From a checkpoint of a small image autoencoder: encoder depths [16].
Rows from block 4 of the encoder of a small image autoencoder, named by matrix and row number. Each number is 500 + 25 x the weight over its row's rms, rounded and kept within 0 to 999. All counts start at 0. Numbers have three digits each.
After each channel's rows are labels from the 100 images, of 14848, where the channel reaches its highest value: "responds to" is what is common among them. Only what is clearly more common there than usual is listed. The data: short English words printed on busy colour backdrops. In brackets: how many of the 100, against the usual share in percent.
# pw: pointwise conv (encoder.blocks.4.pw.weight, 320x320x1x1), inputs 160-319

pw.1:482490483478485494489540499498472508502533543518497467461492494482460547518510477514580516474481475521543478516525463536502521473447497503487481484472537477512480504526514468520517488475490525541486475496536469475523493510489509500513508506484496458505506496451467435479505497535497487505557467483480501511557509484470482493572497465515491508483524502520480505525483494492513531514477461498475532473507516469542450485514511492472504557450519509496493525499532514501547501487486493
responds to: black ink (33 vs 8.2); blue ink (33 vs 8.5); purple ink (32 vs 8.1)

pw.164:461491548561507466476494501467524450492449466513478531486475554498492500524483495483529484501453493519431494509491508531563502511476527513511489477485508472504532485486476497470493472503524467476503478482524507499485495497507493506476517464490457486498515439494541510491541517496504502495513506547469489518520487520503470478512494511500503471511521529456503494499505541466518481492520505497535496491467506493529474538464493504535501471520530504525517512493541514495512520497513496
responds to: blue ink (41 vs 8.5)

pw.154:542503491511459535483532505496472495495489515504500496523505467489556516485490522473520479510449443493456520477561529508501494524481472479474523516516476526477520494450507487497477514471495455477483527548485467482507527538456503491511504502518491447513499528504476536499526530483516529470524506501509475474494521505511471442556501477517506493566501489506540505521512499517470485442509465534481522525503554564484488478536487502507495470462518502516494456477480500503546483456513482
responds to: red ink (63 vs 8.7)

pw.293:503506481541503482501516484472515494507506478463469532491498484504474509478504529492499491497467498506508521485489491547518516513474517493523528510521533509502458533482473491487464475498490511485467480476480508505497522486495519478516466449530461434496507489498525480496478533496514507484493504534485485495562482522496490480525468484500517518541575527505472521534506557515479509543465460492488459496502488482497507465490539504595545531456488494505475476500534485487474461548525490
responds to: blue ink (48 vs 8.5); black ink (31 vs 8.2)

pw.226:502494494494520475493545488510518490498500533520487477549515499501520543540522516513469498472496486488478501505516495539511473476487487478498521551472480544520443497502544524504538482536503479516513484539502469510503457513502510545523520500479505429539471543508506483484494507510494514485481482501488476518521529433508520474502473503519537503504479499491480512491514479465460490544464478485519462524467479519501476515503494479507533516465485512510504527477455482487511446505513492
responds to: bold (75 vs 46.1); black ink (59 vs 8.2)

pw.214:484494475547502490514481512473479489488455569457511475485501488489489494484517508498494493489470491501494520513477504503506497476500591500444509462491505525521480497531518528488495504533492487531451493500486508525522500485508508512507466460480519556477507472544497518504495515552488489474517472498501460495485503491520489470526521489503509476524598483528497471491498494508495507527487508469497468509504524518581423614512527547473538490490498521492474531479495500539530470515516525
responds to: blue ink (41 vs 8.5)

pw.262:500520455483485506481447491529511491506482521492456456486477479508520489513502504487537508509494509492489467470451511497496496503469534499512458468539514517527469530527458528521529546467498477514479494484531443519477482484498525514498483495499487511508510520469493509522493472515489550504480462482497503492529484461510525477491466476488507530513496457521501506499526519531467516423480508491498429561500453502487522548517532505487509470523494537481496533492495491486509500482444546
responds to: green ink (47 vs 8.4); teal ink (30 vs 8.2)

pw.159:535537527526511530514501539485508478519482469505505519486453465485515526532535485501581511487491462516500503464515524500565521502489489480506503526524502458531508497496460499480488482476530545517453486507507457513551527502512513549496515494480469513495501495560517495446502475520571506545473515529475468493493533488511456511522484504441530495482516501504508505484526530476518530519497494525490572506468552526532517489524507526502559481531522508544479520519544490501506537471469501
responds to: red ink (53 vs 8.7)

pw.236:512519516508492499546499533465496448450476450501499466525488488518515491508509457549464516474417488495502490500516510492459453504522490471495536484491516522503503495452522535504506497514523487499479486492494495502472508509442503526539507504483539461473512504488471520526495476464527503494477494459486509478531484500507496485497446520482530497511475523455475518456500514516486476509557459530524509496503505506517512501524484504572519549466480512497500482499486495476501462477537511
responds to: yellow ink (51 vs 8.2); orange ink (29 vs 8.5)

pw.31:499503502488477464478520510511517481506470504524501492533475535514519520473506467476527503472486519457532497493516508495519506504482526529496527512507531552510500490499488499487503480512508488502456473504463521570517507482526476477513534501478503479501505473542493513459469519481530508547509468466480460483492455489493500551506497521455537560466487492511505505484492466495468544485479512538519510554477512505511524479466478481484502553516504476497473511514517469472492536496498487
responds to: red ink (50 vs 8.7); black ink (29 vs 8.2)

pw.298:507497522497521496501510553510534526516517505483514482521471550459462520485524512514480555528514541523504511527456515481486516496526503574480534470454494476503477524532494458484542519527553561492490515512520556494470525524525511499484507493505486480533503518523537516533517526521479497532511505512468562520528529510486523503452473498486494510508528548504537507489563513498526519527497516505483521501492507493494498495482520488539456461458488494519485517510490506511524488492469538
responds to: white ink (96 vs 8.4); bold (78 vs 46.1)

pw.51:499454515497468495499511508526536486533515483522496499520493537486528492456532502532556509520496493522466494496479478510560497486481500482485501474462497502528486485481501474540496472477484499517543525489451472501468508474473513537518509495544508466528526492522516519506517519528541488507530524480529471478498481514503500526462441518479510481524477537479504480550492488523547530490504557502510507515510477514483486456447500498524480467513493504489493537510530487484518506509516478
responds to: black ink (38 vs 8.2); purple ink (28 vs 8.1); blue ink (28 vs 8.5)

pw.133:482513533545520526536483505505494500488501475493486537487511510500494482526492509565455480525524532534486510530442526516514480520484494507515531493488494496493530482509564499481508483496498512484525480520505510551506497468473484575511485538469503510460487503521465493510533508542532508520498521476487516506488474517516516494498467472502490474532519508462505519466473508515503495501462473536516490525485509501456515486488464521502470533501445505523518480476498520447485503502505529
responds to: yellow ink (63 vs 8.2); orange ink (33 vs 8.5)

pw.52:536548502538498524503507474563516498473476516489541469501472561498513471464501490539495482494479483465499491504460524477480526500509509471460505504543525508522490518513475515472483478499489486478500466497465496472510469537496505522499478459509516492482509426500488523532498510536533499525486537495483521488477511473497593499481477498464504476513502483472490462494499503531492502498510492479486462506464497516536572499491561505512483528500488497491508528507498558534537512492512497
responds to: pink ink (45 vs 8.8); white ink (33 vs 8.4)

pw.176:494481525479517448468514548469488491487470517505521490530475469522502549517487497517472482524500515519484475552495511573494505506471496504554519508458523524484509532504469488491500469517476524529534484520506504538557476548517514514495476515484482478480520538493492491524498474463521497482498505484513468477514510549494478505532469529493517481487513475522512474489463501475488489539525446513504525501522504512529462530510494546517481474489505498473527553493528468517483503519458482
responds to: purple ink (46 vs 8.1); blue ink (29 vs 8.5)

pw.300:499517499491512488468515542523508461495522491495481467498493452473489502494481504574526502499485477459510489501507492508480484506487497566531526494509500486542499475506509462497483503483590519499487506503527464501500527486497478486492528502496524510497485514522483451477496516477493501519494470506514511471474488520482507507498472518458504500482470498488501476468475474569504514497478506505486492484492501560499493478516533507501516497538481494502537558490526452522466486509499489
responds to: green ink (45 vs 8.4); black ink (39 vs 8.2)

pw.230:512488482472471469487469464483495501476494527476459474522500483467518499506504475537516515517510498507492524492557503508474482539524529520539497514480539502525497528495498478521466509499528539475500471513447461511467489501486515501470492524529513428512508551479514467508491550494505486478502504481540525488530467498548512471553499599503498451509516553496488469518494472529451515510497459481502455500501475515480474489499528524449479462483475490527530537485472498522516502455506508
responds to: black ink (43 vs 8.2); red ink (36 vs 8.7)

pw.13:521456464519484551454521509507481478514496567539554469481518475452529525500517522513504497504441489491484443508507512511491513486486502473474498524517490477491495512501502487497530491474517508524509511522529494504507498494481517512513508507494523515531505526500542430483488496515516494525480523491508469484499535532524485495481562459514499510508516514534484507539487457456474488516522477554495482481485508521506497493516493499522505512494494492509503520535497485540559484509502512
responds to: bold (79 vs 46.1); black ink (46 vs 8.2); red ink (38 vs 8.7)

pw.263:481521508542481478482519478526508498481510523520466498517491486495560482536479482474475493494508494472498528446488511522494476530502529496499474430541519461502395554468488492500495519475532532511494531502485480491519492490531495462519476506509481464520500533514554497515508507498512508481499509469498509492547494467496476459518499513479514525514559501487516495584486517500493522557491474513478489476505502552494512474518485512489534493478501498523475485512487485512486501538481456
responds to: blue ink (65 vs 8.5)

pw.247:492527503519497513481458501500516545501520475489517564503496490509540517463489482482468484545529503493483506480533479465514530505501520520478486519518507515452496508515540487480491537486485492465535525533500550487501535459487524455495506524450501510518509540489507510473494477502480469488488522525444431493475505503499474522493553494536482521476505511506480508517451550549479513479481503461561481494459518469511493511506464516511489475560487535532502521489482504440542522497530539
responds to: white ink (98 vs 8.4); bold (89 vs 46.1)

pw.219:532542479531490564557511478496532482468526471524499471469492537478480469524471517475515517497522529522517490477478527576511523466512527474443536506519518519506521509505483481511478509546464503527516542536500508497504526477484516499500445476455510522492500474513484488489473481517478517523463529514508510523537477503513506495517480498539500484493555504513539497521494504537487491531504535502508531483503518502480505494508497508519512494528484512511504488513492496442499496524489523
responds to: black ink (46 vs 8.2); blue ink (30 vs 8.5)

pw.174:490512480503477524506510479525495492523500498516506486455495508517513503533472485518490521507539463501479457503484456497482490490473522517502506520560490478542488508497497466471496495470543493526480512490485480481476541527488487513528460441513516458505481450531508485507486504485570514500495501496479484482504532491492512491518397505482494494514479448466467516478442480498514480528486505495516447505523499506421493494478475524518512506516511527494498531506521481481503460525510507
responds to: the letter e (60 vs 35.3); white ink (34 vs 8.4)

pw.261:525439480484491498506549542533481460514477484474485549559490486547529532498516503516488508503542474475520542519461498511568496467498514499503481465482485491476505492476503505473467521519516461485490475503488486536493522586520484553507535519484500458476490477506499475506512494473512511522486511496511474479511472481466504521485446507483505496499475491483500481503512518485473494532501491529548509492533488527518530524499560479495491556508540518490498520517481488482518471501500548
responds to: the letter e (68 vs 35.3); white ink (34 vs 8.4)

pw.144:510528540494488515491485490538472497508496483520493515501494486494516500509480511479504511479504507448515502499522459476496523488496498472483495466481496491514501470473506529506450487470486519491502551520500484507537548458549469499528542498522514498484496496459517528495521484496511496470541488491505505496494489520504521512503476478535540534495510488477505472517446487512501511544498510477475522488472458478528439570497492521483523501478518535495457527495489461491516513505516500
responds to: green ink (48 vs 8.4); black ink (44 vs 8.2)

pw.191:511494504474490506523482499512513521465479530515533562478518506546508516462496472476470486505455504513502472537509496450489521557445456480495519485468491515514561486517490506499504536505478486476513505483528440483485472493491469485497506475520542432507501470512518491539510480484508500516485564478522523495530514485527459536470497461506502493488477480503501475538454479477506480497505526497483523470494483486469535467515507487549468511513494473518495443460511448508453543523537523
responds to: white ink (94 vs 8.4)